python train.py --arch="resmlp" --dataset="made-up road signs on poles" --image_size=48 --patch_size=[4, 4] --label_smoothing=0.2 --loss="cross_entropy" --optimizer="muon" --muon_scale="original" --nesterov=true --adamw_lr_other_params=0.0023 --lr_schedule="cosine_restarts"
Rows from block 3, named by matrix and row number. Rows with one number belong to one neuron. Each number is 500 + 50 x the weight over its row's rms, rounded and kept within 0 to 999. All counts start at 0. Numbers have three digits each. After the name is the row's rms in percent of the matrix's.
# fc1: MLP up (model.blocks.3.mlp.fc1.weight, 1024x256), inputs 0-127
# fc2: MLP down (model.blocks.3.mlp.fc2.weight, 256x1024, transposed), outputs 0-127
fc1.432 081:497613517457440516508553458526498503525458483519564513391507434520522493425522524450436457462544497594451511465557436500512481505487531547431499635496596512513466513477482463474505494523551592479562421464486497410486424478474447469510588507548522529484446533511454429474443529487513522538454359509534467376475520500517462471432466535417486530533491527480475604569564563526469431562506
fc1.433 114:523527585561533482497527518509472458488577472501484467502429483476473489433516496464534530472505499489571482462567488528505484536465492299596486529529507487500595641513519526470588430553422511416478592447527507410492454513483435470511616509497503477475446560496461495489520476460537538442511463456529504563420512472368477419515570577448496529575460517523398574570548526441453486513511
fc1.434 094:589650476500507479487571468517463476459484479464367462467435478536493524477617584523483462476536551441479496483488448458480446451537464468465389535517474551510386484491534457496516423448542437467402504574407534504396574514641549465468506571464459470547524494375440495405521437468404472431549469508512409540417546525441563572418483555518527479498543589471495477516561512472424501526522
fc1.435 114:491553544554638458567511492499469468455535420484515423471568546468544501501472506455526460420474529554437506602538477480500449471527511466442477617411575471543517583516538536542496551513542587468500488397535522481554553417566520515459563428608486486418513461487559445464492446515458477472495507526583543475448415564479649625503507475461540583441410499435422386512446470431389558480367
fc1.436 065:433521493502471502448528442472534565463629470505545479483534420365579507452519456479522535483506571437444418527492494523569528515507422511506511484414505572502454542455509552552507374501505427506476481384408459481533491474422475467514567490571525602508470550502454517502480536498497480586527375511460530540515485547413501468479483550490522494550338522473522440642528516464543549473402
fc1.437 084:423449499496600461382491513543543584490587479469555533567501527524524543538500498523552502522413465519485528548426516485407440527556558550538523444610462434539450494445502477575505467531467510496482501483551509454446464447585490462556640514466486617488508485575483518499468428525501502442527617521539547591524443465573483523459480492490434611577570503533486505623573527588520544505406
fc1.438 129:513478550512628523372457427402422446471442504554561549501551569489493474494451509558503454455428587509547459461489515541439523478441432581533500521517518512512473438604478449523484532523502537463564510563570565471529454531513522566479568497405444572569392490513535422474555475557530473584551457514376438472510480423457588522497470539490446491508454461466544559443486513426467480438562
fc1.439 126:483543473450465471523438499550495581468594488445473512464495491428607413479462525537539512473423476481555390416470566498503564426431481493530521495495540456558465491476466519534493401541411429447503410454510432485440484573517547402590534556455461437444494479547500457550528581502415440436552504507538565496419526452479520460469512435506507615521471502464545495545542489436485578529556
fc1.440 104:433401484484511393523539484531574533447527520466492551461482497430458536468541509509510487576578524620535542546550496521537534501488479478509465466538485514544515409436429469453464531583434444440505457575488449509503427484518497552533473485471485529451488620555365404437454543443526477452426496536464497547441503473468579479473479543484477422492580534559502582519562424607467477430461
fc1.441 136:489506565573458481426473418601519431482499549557545521526521533514487472454538475548473485444443512413496551524462548457563494572464416455503425531514477422526462503477390505427476539512469521447500520502585655509482444560534444483513558506441555452505418502491498534459451509602431530457472492462397546481444539513491538536510456454469582512606483479494605554485479528548449557423521
fc1.442 119:495533470539493584494609521466537465474569591544593587499476496543400501476508552464549532454535488531597491536479481468622448442472473366570526505474462549516435515434545455510385498420470459511529612441566519607563602533494513495545375455569500451527508512478592470490477580547552534539548438576442451512492496637534501416517463546499594452488492562472469556469453426566524470454454
fc1.443 137:593457431532531429475494364512481511471512435501554554582530418438501530482584509549504571515524517424476523491470536502543502532465361475498547519553522497450539546492485519487535469592509474493489477392588446490531511515530542462505576518536465409383459462550521561454429494515510549464407501565423540460487520447513524601381564479472506497468486428528505527457454543485543530563394
fc1.444 114:590484495525384504550469489553498574527588472512520507390480441530418532530542541454417546472554492460416440528516526481447458536560451511595527415568479472549528484416505513509489449445454441498483506526531499442463489532482438517448512534469506421541562534483470488508455588550507491507476545570433551534474562511548551565436423554472516477407441560498489472517565552580506426514517
fc1.445 122:479473426579506453495535534552443481528574414413460398546525527486540526368469484398487544533484491545428516486519451485464459492429489515563474500515488480487559474460508483505537484525515519606515478501519486622492438398517576442553455554484415546502589533425533521492538547462545536540399389371519470567510425529495439426488508524566559476414469442508539423462476469532491534499487
fc1.446 103:494447561600450472506508381461441465565532396506491474460541560586487489435499499533559549487609459577564555411499546506529457544484540478464489556451593601446479561517503431481574404543435583498509480477582518512640438478517472498476533477487568492390638526559581513459456501459411534469538402467415581481502465451540541573459512465437512421514451476462514584472537444485515487568511
fc1.447 110:521480598492486508444551485527516582441495560493529553512596476400363516449491522428603478519511472560510534572545509633445580507517555509539533520577544462461559481616471485467540525508484578548495408495481554531530518435498582601557547447469487647528505515474547402443455469512500558499471486583468471502551462480427498537574425477539511433511583503525455420445573474515480495527404
fc1.448 092:479469492494491553493450446505581538559477547487510507434529424463496522494551559520482431577516519451539513499488493422473478555517403550438408480460462492425549566408523474558462502571561441460520522485528473380582484592582487416419441425523431553564469581544392569558572450535506497505523474452420477506534510411529614479545581470458511559419521560564483513539460446519533517541504
fc1.449 060:500505511438521495518538542574577445503534435489566530579526545406501492554455566425447387594544574533474511482527581536501479597460494438470507503519497524487462559550519499454552480474489398597519474489568507489535515477467499575581440587555512576566590515448432572582525481488448515467453571548586407543471513536399597490508430571442531438524390550482608484536583457462516537508576
fc1.450 091:569480552395459513524472577522507486604469526540484389435487429433535474551588519549498429495529463521495469522546467487486567516408444529521542549494529534496515555417456519531583528444518514435429506491574511534437412421444468469503508524671529518485578538549528505516530497398490394493473497622440566439417482472543510463539450530489480564524501516506488394491513540575537534493504
fc1.451 080:509520580585460513484487490540514518439483500466508485565592413434491502540547529451490493542472431438556561575549572448477559477481488501571524474485587576531531469444496509490541549447477436444568489583447442519539506566466514572408404464544444449444453499415534523521641505473550541535544508464398489423476513493535495545513536562438492422493424560559446500522478584550384476518499
fc1.452 078:431478568505504458569450565517434525460508469468495458518499574549378489546395567526553448600532475481466531483440500434571439544490469553493559508544541500530508496463490528461453491490508480524413552583486566537553410512522501518516444474585598383482419532560436594432560473456548419504535473537510466481488532494529495552501551562564460429492504477531505507485517453483408563530512
fc1.453 111:582463347444485497655489491491486465535451488511535499503508458561494555556439526473480486534545443509450424531554546349509605517522482569487412467462501432585550539429519444457540412493442427394567474494507506565409441560508597474507535516471513492501504565534487501481480587576539511585484506437539511511564509517496510559353428469422501486486542524494515567485513514382580449482485
fc1.454 077:402432543459496516438522535463473580522492523522506459557580417435409464463537575511456553462526475456574557524528449434537564489444489456554474564568486460484521511429485533500614432524468502528465474493461503467444482573501471510567407462439547561554594479470471401519540500459521540562564484573476550543507568458482529509479454500469506593440539504503453487512591460501471556541427
fc1.455 132:504504489552562483441642497592448377512493447484480468494484416482418487488472435481567483487452553519475474402498476546533534484438553505555471539390458503519461552587596397601514563488589502423568546462514516504473456401531524487532462494554488527522462414543449543446570388578520543536491531414590533429469547412566532554507341519601473602502551576467486510488521573557516466563486
fc1.456 126:508581490466473528506511447448443471433469599505544560584589512531523418579477483491512450510546484509493564465574450480517588563488419343582530477487502555545515529488482551580513524510487490464463467495566492535584479473538445437509509496535443602458377490471495552517513433538483557429510482495393513451498501350481469417511491502468469439509455510581471523472467653652552512500474
fc1.457 117:515448552471528508459448501450515518484553553568428483415506524450479513483499559516458429426529508491418545480476523446499527447481486520496349522437589399577509510475605553473515529430434526535500534584466544461505478544572462560548513572467566446482513454470421531491531509532582511562402501489585582494482454413550555526546577500465521390518424523378390510484519516525481573518607
fc1.458 077:509499512551577551519573523538474453572576388461513547491534548472466449451539488529471543547510551450529485612480520521556606472488460340460520554526558495452442492436476452517594506451560569419524546446552495503520548480579452478504554569487489416359561545404506545388456527508608532518534437466490417562510521559482404615478570495529568461493491457432541575474498492525476505442468
fc1.459 092:500484481549541436530459531464464449476488497556569463531549582506436604475398498539425580522393518453527416548531522505508509564470564518508520510487473451548528504579497403585525507440512445510549499460469463443494468520559481569587563563542493544558423478464525441532499518459539458434465446494627432439578492514520462504454512438578521576493558529488478448498455522418461402435508
fc1.460 092:533493532548465495476558476486532583574488471556572440602480485529439492422511454599509465420480570600503501493491565547528459478430501487591484457467490488573582500572388458451505451444452562538560588598589497474558462547536520540513502464503375497536533472497454384500407549568467531528466552486473561442511514486477492549541454509523504515575492438475406467439460483498510503522508
fc1.461 092:530498534570494507548482443439467521492510517531504456517544546439529606583411488502524529567576589539484422499523438484427578475442523473473508580464459493595523436578431608506464493463466400584507518470475533444564537520522535469526473546559473452427448514448552481454577467460469477479496437425453512441531465443507564587430523513471519464538408493412533522535472489426565526519485
fc1.462 102:520494378501520458606609503504617529537514495507552506491546472481615492471484576609490475530488523503508508493495488472379553471506522513578524527517582553530417505481471447599415506523466490449467405549403514516475425488554558417583487448512474552558406488488426439490468528573543542480515469454539546503470486452512574523554524569522504547461448581535536572522425506552495430520503
fc1.463 099:468446501519503457505437541465472545516609507506501447618496499544530471479496546443460495515359581575497626425496478385580533532556473430518500496576514514510479429541514492584534485544638460388469493427601563514489547535562524535544500497465445517502536465519442476541521421547503423473544527410493542511511514482427517556537521509531524528543478487469427476510514501547482508525467
fc1.464 072:471559434609473433574510511407510534449503435486510466500471475399555556431510519533572492446528539418469540536418575532498399484567523564564402441453582502575441484479476574542488612460532549507554564479546548576467508440550479509466538470511582439487505469532510517416444460494519571498457378495482572489520457477398504513444394551480463519430404517468429491521473531459437408441500
fc1.465 119:407501505484541420510541476553455483519520495504515408455525474484487514528566406458515488446518529467530450499528491456518479500539521520521375489472477543465421544521519525489434538431468542421469508431569542594581494473516428432499419517536422590524566555488476524547449523483522540478516549518438543526524497559603463513427420515568506493513495359548512531621517576425481513551549
fc1.466 095:432523419520422544477505541503468477516478414440441555517536501529452522615527498475477506540481489572464547488492487412486545536541575525445553586577448527481411526497486463581509433423521504448441563489576432492534556466554507417543368531487450502541400477417526424426505408444495523505552471460471498472472410514425491449486553532534535505513437484448494505483531490478476447468500
fc1.467 097:515537444485471478571494421469490599470502481504495524505462516484552524483511452509471409507490456566414588568487557453396620485512435414565553509509395522563603524544532590505467501477578497532564482632545521469565537570490558372506473404417557514519459469572501455491523511465567443509431460501508528449509471491474515541452521452506503505490471519480517520437404474446444522525437
fc1.468 113:464542409509512515593565495428494537519514527447491486474482505539451457529444507482503489505526619498448590590461570540520556542493529363625452519454530493549450521536492418505425403499428439508559548581471468646438527525504500573509488554427467532501479518502532575506503469637524528558445549520458464539570513509498551559522436612485555511497545494507376545488578512482441523448446
fc1.469 070:466501488513537486540420421407500576508567440504389464534489482538510469421588566534477514442622588534507591559461449490527601597508382572494493509569432494508434409419439469457462511511554457442532510503502477548519561539501463560481519574435516483498418460514505470466489504466545439548553572511540454445505496536452474505444519516532413459509504438462536597489476458509437500378439
fc1.470 112:357514517494517509494501545588463489550455510538561498531449542462440479529483519467490530493543469443444583482487428515528523506489515463396571631527500484507476582476527432499519492519546555515373523572533593600458414491531449467580455560450472536478396392524448655454452479483549473497418515566514570530526533472455470535488537531459532506480538524545558496575489563570489486420509
fc1.471 085:592387485416622511477575481532455464453539462440452549472506542426533533444568508400467542567504476459500496430636469462411472494433522482533486540490525615490514485543524567491486526527524527505419500473411531471498444477541469490574459444508476459420458433531377447566490420559578479504395494494573508516424544504559559499398523486489475443494545640477551517495537455544472469548491
fc1.472 109:533532466426538541496524506456540583600551562468464584568446527468494446496526443506423540546540513524482418511625524541479434525521477503547539524549485497521498460566471487531529484487491536520426588504552552475603515415485542499557429566523551573554601530590525488523511492486599559476568446557518484466540476528556525502612443476471449523526498579472533468438510577513482422533500
fc1.473 075:605558539478454558517496437555434531554541465488449434524511480591509511500442540464553489452553509470459475471551471466556512494464569586421515426514531429408486526492574457506480462592565597467472444536540391582521480482552453480481596496549510450514556492528467417582510522548602537496450538553514530539464464525388477490409494486556522457523556496531544469612502458539521444508541
fc1.474 106:518505540547445496508385473503530490613484567426523512476571462413548430485529531476524533463489536510506481456448495525556489525434513513506463378414518499513488482530428545496530459515493483415550525540493519520489556547534509483541534525515462502569484506616415461508469439570483587421515409443478550464493560443556599430464568515474506540464535556488540509524447477531596458566492
fc1.475 136:640513464482485532573519535654417476565597439548493490444515483455513417448520489517544543484519541445471516501567391480517473573491450459409517471531537477510418463415432627551559570413528487493423531436507502551447470451437505579461565485442513399526501472478387458482571508504518551459385509478566454512408455559467451571499505537476524467538472468505491564483459448567482561463471
fc1.476 082:465488441408477497545570584574535514543456429489567516509574418537446507526413517466486507517511457468460514477471559558529481552491479446462366525521449432367468494519508462484431506504564465514549515574502518550532532609449557560469532529530455479495517462520452544471590421564578519544520516576520517499478507439506432470383512430552431401562544530576494501490444428541437520474563
fc1.477 095:522644512527546465548433610415546443494487498436502472415518481451438513486528456572509522417507525542433505458476483483561482537461499555453414427402481457524447548556517457494544520477580450513430467517521519604514539486520519460529434557492544482479526493529499434487542587520593564566510450519474531456492553527571507468533473488452531497462453539535511486569496577561483533422457
fc1.478 054:542432554459625499505432531524503461535443552450481478454582406447536436530490482545470550487643558472566485468498535539476536576479490453586471492620566531597499494475450581567490499537603541507496542466564491446531526499410402434474559486470484549576479538493571531406419497505441387551450522478513503476521510582565404523429455515504531585534549561431463447486484455583421520440513
fc1.479 090:442547504515570495502508516485510495450573539455517456435500394456519544487464585453516497519567488505533527541526498462568436465533399494489429606488482472523483488475469574524510552493519615546446520525549542431560523536530519438483503469557570454482489474499541506381425490449563540449484508534517431403537521497541489518509520462489606542557555448576517551498503499473583432537433
fc1.480 071:502418394564557527456446502492581599491548500580539533448420480439412523502473521582456472481520518513507514548520476427464529542600460460480510485589487409537538450543520448480522541497598550477542519388488394526480478516488517401522501470484450614464505469551478490529556462492431486574488398450489443461428534548483441523374504572459511449453443448434562553442523490420521511490559
fc1.481 121:474525457535550380436545561405523482593482463500531518495530522478464496567510557612478514528418487599524466519596559525497399527491526525574480564554427460489508522517467492498479473454479418557452423537426560466583458555525543508492529467558540474479541521520495494528440520419466397558403523599490505623413496457455445540452490487461504566417455518454524429436463489494496455484457
fc1.482 136:504573575513539468545526429586489484624561517489458505455506465491543501575465507513488502490607524479433569505469499494519486542438471619481521540526526575521463470478487471521518481431340474555521525452360509376452496466539471578465502553484469473472530457550451529582492487464563529464522602565483474474463489526512537484425511480521345562469510490496569506458561536496431524497533
fc1.483 107:539495497473468492445396527517427548454518498580419439526635509446490515499478556526473509442569511575507531491465593538517472428493479458437522491565429582455476490482597498508493472557550548563426575479476573444548550523532466595439496566511546529570458529531457437563508367514483518502543394620498566380474524385422593479557591489521511516544483470474514479439493505516450539421457
fc2.432 080:442441445507458509473481425504468495465564573569556501496587392444436540451488543492501504410549549497520543634472486522572508416510510512476503516452436542519500470529462540538466484433464400450535546459525445541457532422534587606440512519496417536405479540535561458507553493503549537436535544535550494499513454511450475532489518556545446481470573488468515425393438484472436581495468
fc2.433 107:599452461390418490458551503558493594429467580519594518509509408456500533469535437435525531522489582492494541534489479483469535525560496494503465522503507591465455502486474559490523546454571502566502511568523474598456574480498504480459461493489508546520520491519416549490455578439425538556469495486536508491546454496439508589442543427516623539498531452493549534585497573569477575565442
fc2.434 097:560549563431411495581473460524607518453480412466567496537485505526536540549366544537488501467458514522581562484547418519555507503558533480497541487416533486448590514507475413420453520474443469458607489461547546530584387483423438510406472501559522500464587604525459492546535645469542462499469499527472471511439585585463482432519556494511506482439468468539537444503427446497557503471451
fc2.435 114:430476498447455624553596530470388493484525591471524549534356429487477547572500579471519463466467546529557589493559474488490564566526517540502506537511520587512450480510486448410607457554448444480536435524432503509484481438442527511479463523359517436559504517484589539477532582495571507479586399503461534411505466446558581532527469505555520531469543521522500480425416518549570546459530
fc2.436 064:537489552451465556482493465475517522440495555503457478467416525501475569515473522533553533490559498503514557535441414530405495490513495451446473478499522529517418464460520489388521577549480447497445511521457513470438456553578476432480512417504502414508423496525539548494510530506483448519467459527516475523530514598424490571468499508542509535452516474477528624450495541561422402507532
fc2.437 095:548411455399499512495448510467509484514493483478502480428429531497492537547483572441564442552557439486523462363486584420466516559451487409531625518381459489500518541417587360473491550444472438508502606536414484541451464467494528457508505495492504512559531531574456521548507452455454471391509550515505485542529566537515451553464559622468500488478462465359487452408512565466475469425435
fc2.438 122:512564534496547432481497455460536465510578551523613542584547495487504495449580510554492608518504507507499568484494481496528466536432556501568551463469521394503422482509502446523423425551475372396545383475525531570502469490548507475428555508368519506530474438548477559567498475463466482516414508568495588525495518561534460401503518573490474535477484471499438521543490488509510492520562
fc2.439 128:440572497486587560500511452446587505514473442416563519430446582577437577560534478507582521430478533419501468539504532457551556517482455442456529494486480599402438562524506516571499425420517565589524440637463422433478471510504515482519500418527521594558478574515521586556522475516476526514540535502577485535502593474537491537537509472495461435437502438507453488451526497496511461475485
fc2.440 111:400531583614435439499384521463478528522502570530514473491466574554472494584502517505525432403457494470509495519539551421567512458515522465494489590526542435549548509547528520543483477471552573532519460451612511427480513453504480497510435512396481418486557449504432560557470503493503588538569426440567561508539557628462545516501542511493533514432466472467472481523491427463545520470529
fc2.441 134:508513470587632506499582450419597486547410527565435565528451445566560478510488561464498569477444433441529489554447498501407446541605544489611499539469534534519502427441506535528511461423522401479473542491468446551623541564486422452425478504515506563502566489444497589396493437540588468516539469539517584473512519495438551526530436552491484507405428453432401504399527488502538512510553
fc2.442 120:557594540434542443495501667487449499540466410510527540544549513432508489601522488527496390445510554473465455526503475540563467492504486557403489485512465476495460460576471450546533439658431482500497397437447545532437429473483517560416514407427518516446516474514503528534573569478529592491595521428510587532518519529471460479582500499513482503552539436584499439645544546543428430477492
fc2.443 132:534535529431501489520551572471456489442498467496577584501499554522486455427537471526455491464526469449566533520538485526416508585429495561509415538465586460578495536402508454534506607562489595487500370432533544427493522474471420496582482572464491602596538541517523458529493571570524511502495438467495416461598494529519446547504514508508425401452503363511472552447585524481503499443552
fc2.444 122:444578400500523490427517435499429458526462539499604538532544452441538527475550427508549433530494475500523416544469501576550519505522461527541607535544537495506526554449489533499436463536516530534448495473518427584577541573557575562488483478508469518492491396492508452632511461528573560489447415459496492500485468536521457549536508494454455500640531548528473465498543482519443621528486
fc2.445 130:546498467545465535431527511462560498551459464419445482496464486479501483435445522589528550506428466443454565601559475462523492525511429514509614560517506525470427518534564561559441503526507395518490480550447452533514641473550443436455559492564573521530516531530516503441512490586545514458451491544511473556435458393473603384460512499518516556531508515463615496623462465516449522521491
fc2.446 089:524569521401508445572440518521488432448496537520545516481558561588472404472579450520535430449501498524557524504451484516425435561439489519571539494384546476544525426457527454534539497533518393439487390456488528468531631458455510581478539464475504558477364517474393532519565420634498507538497448501535485435554507574538463491573492542486481504513511453546517513552526400553533435477505
fc2.447 114:534561493438574593479503468582508484508464478506450491521547577535415480477417469523493549417483424536413577462481608501576442482450538496507549454465484485556470531416587553496470403607497460456632563498502577555463504573543475593460440511501535413472494410520501451624607471512469475465477562579469484426556553480526522531550535562495498469479510566501494505486526564544526529454482
fc2.448 100:489513479480557504505473531497431459499430511465602488530427490510542591473531443450439488536517494510412455424448521453551523491587517527486534512530520505571474478501426527564516506472583515526549485414483536605465564424534584554520584583560445543438587519594573470537494526470507591471479539471506443512534557492467441571612517479479521437512443509496546502579548493562505456447490
fc2.449 061:548524448556488522547554517376446509465550565441478501483545455453445558513451501501496549487561466400440500590405450567561391399513521521512518477423538481536485490428569608514539496573568448565487568490543483591482469477487572437470506546537482406437518543557456525490437476442473507558568478492514505465502424472594416575540433464536511537497514508535403558445482460488424502562487
fc2.450 088:425528509564467459542462519548565499517497537499537553473518496539484507589528484565543474473503489561530467425456483502418484564437480494492529540496379544447489390529454547447424528517488474382523462503513499498512515493444467439527489572533470613502449501459464566541415473518523580517472531525447481458590441537509546535503427458556522457375581512468479561502507522509461511549620
fc2.451 076:575519519415477518395479446600522434510488524545517449475429516530519437565477557557523516432534488564446494438488477536508401467556528466497538580559470480519468544470491539475486426601504490467495430401542534472490573476552490443521558513509574475482562486544462494518397476479415560513398583549550444511477495460483539470518544480575491565528518474500562517503557473562501429528513
fc2.452 084:474514516478424498449419554594581478509420548463507489520477511428453522525574501433495509489509541491556488479503447435459502463600475481593467446444478466468518476542566501565438534489471509411472534510418387420436560514515515526424488586428518523529585538550578530543516499609459523518429461456507633586398411497484485479434461469510433396494497422478442482560464443478456567455517
fc2.453 116:417490465617540450508520450483517582563542451417523484545457568437486582615461568429497482512541443408493477528482527493526520492513454514488521541535512557516452578512487574489480507497489446594446502532500589466574511459427401494452474475545446544485492449541452525513465494432485464539563402564440457533471429535531468488463429464537446459496514539545517534546463456468435542467457
fc2.454 079:487543465564459562503464475438508537415471503503530455479548399488482503487426475448457408432416424540394422431466506499463534509574479468456470494510551446534463479512452465448459528541558535427567559527540463569492546404486506459471491535563490555454477485471532527512456562396438460555462444498496509522587456447472437528519468498526452468519552483537465353508396473492493523585561
fc2.455 130:451512442474500476556463517465478574584457557550557512503525688591462522502463415496458502539437470527465581480424539498589527482472558428448591500473451438396454533442410483512471577556432487545445476510484503509463462509542450507529605604657546526480514467517550511538530475571523526521589550489392570612542547504519502536595535504480504509488465456547529455528555514447457520462487
fc2.456 127:524567453523503554466523485496356513567472457440574448433434538559500494463461511487406511461588474479479467478452380405549530426497434527527543467537502470512506535483458464561468474498448511540448485491456616447518412512515451455518544534491481535561464521429512496441605547457498458501466529548470540561448526550515502595526567550570539441505573548476553565508537463418542451444474
fc2.457 117:420489455522535492585538537526585517492536484406463509503488527545460459488532501363351538434535474451467542426513425491446535519370538559495468493488556543503465503514457393558482576562406469513503467517445450443480494438518623415557419553597543511472495523529456402559603516491543533432456499504560473487464504518419479478546496450513460556473607398487564410534543542406498428442435
fc2.458 087:433448590383498496497543549468445478427526545565480547459424562450469471474541564465538469548446452451564613412450565511502569535519402528534487529508533440529472436518480480470461510475445472435539507489539521527493528420499448510512486505540562487468422439551420518535519382491437497529476477471535526579488596448532541552531516467482414535467486517465552515547473541552505531435499
fc2.459 095:528485517504396529542501530527449590568557508543452527477510498493548403574543401472620514557551424465441529502524457458534460471501433441555562509465519528550462524444496467504609476524388550510535534609611481545468495484501532468424562541444498527441570459536486566476478545471531539502501538483496474517453566493442514439547577473625378474517442531500539536477496512418563537586448
fc2.460 089:488444508491420485495541495521535414405487529480530424502519422556519450446477525508516489566450503557434504419444381534477468607481465520494569439495466450519493506655515469478555421556466439508476501437381533577561495463542421481478495529517648490433540433540499438495582457480607625518416528536548480490570530450429487424541444564538446517470534470491499559474545483560476541313463
fc2.461 089:447493448557422481564533526559443489414504454427475408521525539517515494567500549510503341565489444593517554432465559518448542523491471524410553446610473507507595492499500497450489497439450541509508456560485456582470526536555533522452509528410457481420523540554518469489432379516484453550487480621559484487443512358482542497465477473515516522481572518543423502502501506470471495426536
fc2.462 104:486474471539528554523482551508479483452468531490425534547379495578502529460493503468497475516491488450478560501480441391590438449478507401506450494462572467536494494448441552546502518497570507453496477437555540552468430501513510508483554499420535540435432473504485456431611523462487525509447371624535475526495518598502459486534480498538516492555501465502503451576578494500482554548358
fc2.463 102:498578435505534556513540533497435475506524480437544563485432444465587515564425515505426525498556439476506475407505561459492473491463459546478577478567532501504583516487486487468416508502533442512524493621394483508530401446379418461586486495629557500506487445462503532423437512467532586505458571561395535564493473528484411473557622432493426529462490594525436568570421449417541596557550
fc2.464 070:482412554497516537454508414474526434519533515463459538466417452499514414438449556508464515480534558595522415486575465539452480526499530515500538458590538475478520514464453507513483456502480499540468577519513556483529501530544448534579548487546390536526550572501426512544513573527472501440542522541504493538454551533520546475565615421469492472480517474585506501513444472554532591570526
fc2.465 121:596430474539530527536530429524496452496404478487492522546434553521424507523504419600450549499460528539514471442420443559514510528446518526510496479523575496562468414455482495520531484484482451609618565502476537483575571498482536470440517478562444436464482510539520536407516464502536458481478560566557522535557545463458515513570524520477424536495512515552462585465513432529403450487547
fc2.466 090:493453533524535543503516430519563449575461530506517487477516487518490555519497474512537490493554439476424489456507467410489492430484511466502475484440526392462484510443494598469508415483587381513504570511471496537590485487467502520459526501499384492474456525493489488488497545457468571455497570479472506531622469666446460469486527515512484506520477532468578470482538492443457494521450
fc2.467 092:549532504455570564491524441599497509574506536460455443486409535531534617576443543534400495529431412576517523575548521494532516425461475562508484556488442504562600503562529594452463489571406462631579542440453582505540503493556489417503522437496497525481492498549498497495551466464538486429530519593442559460500384527472477478443558577436515600555555544522469566505436477411451443487480
fc2.468 111:559487470447528512556581527540502473566520491461412477550518453486456522523456531496489470510409422380532482524531521615415411593435493496419436511495473336529482577516554449454426482465457556485531522562582495533519488510517418411486566506551580554492476530539496524501472522525459567575578503525504523461483522479584431474469550451454486533551461517572509545439525443418508566519516
fc2.469 070:473475556501495497450576415556482441585461560474499445532494519566466504578465463449473478409415469477521470490520572512414481466501518476483549524543546564569588517535478531609529474468404578532524469485485572496475393392444497428596493585405550475459465559483537525577537452551542591481530553530463514515414514481454502400457494494438442454534472484574487567415474567573451504521486
fc2.470 111:529545508427517537440501522454450469517545536595481534516564522575523528484518460491433481438457458486502419516527540459497468487585482466563498553427494509486497410430516554516522453445536474497606366442573461386514527486479544449478580494507535621490528507440525479489482478525426583489512430435430547543424466560512427546630531552505494574542402556413492445428528514488537457517556
fc2.471 084:519575532597500456529405481476528495482497482499414467439514501548476468464532513493502528518455471557497455420466532497588396439581542571440548464482451487500520567543555472531580412524447481489466567430442526534506462482509520505534465465546417447601458469556522485492475468544505551485517495351512481477419466509483388495524559502507528500585573479475455495534512448463528550521557
fc2.472 107:498518562496443480473370430575504543411488498479536465482538563478553448414431505640534525409498491598498509523560559487455509513449541469510478473553407504462571569429554521508423468440520553451494470526555562594513395530490419536526578505496499454500455493526517528482400515485672423424446508442555507477558487535499466521493472472448559481597432500463546488601519559573478507460536
fc2.473 076:458510408578544516535518499411600520440491444503570505500575599527420497526562535457474475547485454481549597574556526470518564529448433450514462534492468503475497412554472520496501454497496472517544506467395560413536506426504495471474490400419490465489416558477463583514535545466465521479510549495527597482467528599568488521529551430518546501529549573550409484368527608432542566491450
fc2.474 095:501623553574488533520457486452477575509558454400459489392480553495579418555492401472524468532532484473498464414573554512515483476463593535588433560463473518453585469510506551460526549429524503531514428530489583453536436410530361495466538446513564474449476473510536583511481590501495510482476511407525442483546475594517480535551524479516459544508417439459476504619580451493575427513546
fc2.475 134:507523539468470501473509441476460421476480429524379439530399532521525552498462486431468495474498485473445481495470546384524561504562520439575542441616553442470482540484508444440432552520471487558481456430503512508498414443493493394511455578497492526522473553496522500481529531523522512509480573361431532550522589502495507426555502491524481583565549473494484416509552470478616480511386
fc2.476 083:485478493567549587480491491450521514504504573526527483508463435602538520477494433495443502441390462386550475491424493509479523380538445549470610605518504458513515598479587526428503498429511588503542581479596485548483439547471511534404548442468559457480517576505498506416473498444519504464534449372562522522514461482554528570467580502441523564473516484472444551528544470534546518605413
fc2.477 098:518576500569531507466596378448465474496578519563463523552583563459511437513513504435579523545438429529502485501448592493439486591500441506599437455506541533581562458622537556474487490460451456551480507497534519506572472539497483577460529509501497533438530540472502518437536504449495565571546509511580549493446466572494502545407596440592461456510538432538488590507521482503525599558497
fc2.478 053:591375446516434392601412441463494528519521491448367424566456526639492544520483554591535563530542550524469542533483404512472446439524513528528518495450521553560421523614459483357504519393487454509430490495486470583489460498473436560525453567556514516487449449410490417575478496434550478502590499459487543496525429540429464546523470486495524516608484478479476470498450500479503483440446
fc2.479 085:577442584514429470370564532446437489480438450546466605518451453533556486493509464489551532465421525510548454584450509554488522546453622532541507474538480579501552434467438543513481641598516492485505478435495480476410496466522570584449467520531580454403526526493502429540513520537403535576520541499535459489558532474467446575579588499475428560392465532458531450471452456516499429444539
fc2.480 076:521508558535454514561538494495367471400600467471495515485553437525410539504453518530501549575490422383456405487467559525472485478479381456511464518520517439494530505482575462488531535434505525520501530526463538477474468482428478615477485506539508453501508516502432547523486487510450480510459577565524463498510452462490445478512424475416465523393465494494402491551510536540509455547450
fc2.481 124:460533457529514436440379473541443537556482392478495422497418406394444491506536466459469512518568559499491430529485442465513462523508474545497424560499527397560429541474574458489445588570538527526515498668510487626565568471522440526403541515416434442515509511489399445483545548516466535475423455416454493479482626492531519402486476420590548452501447535545469525487478478455497534462412
fc2.482 133:597628492425504606471514485454522510469479611415532530539501529511545558481497468519518466465405498565469442385478530527474442458502488486504571538562424462435502528509536505492535576436467418483520464501546494507499496587527492478542529418526475533430418443388486405502460447468468551522409565457498460465415547499505473457539546552497497510465545450478563470487572496620497499523537
fc2.483 103:483498417523527532485480579541543489545558527498523630477442478576575492460434488502476480460520465520472488442479508458459504541497516471544508557520510523541529544464455512513512481436557448496526533477477634463483348485375439519494513488461478602446508544525591496452476547489448468491452432580492465533564485553529432521450502572534576613514532498378536535528499581461514481626434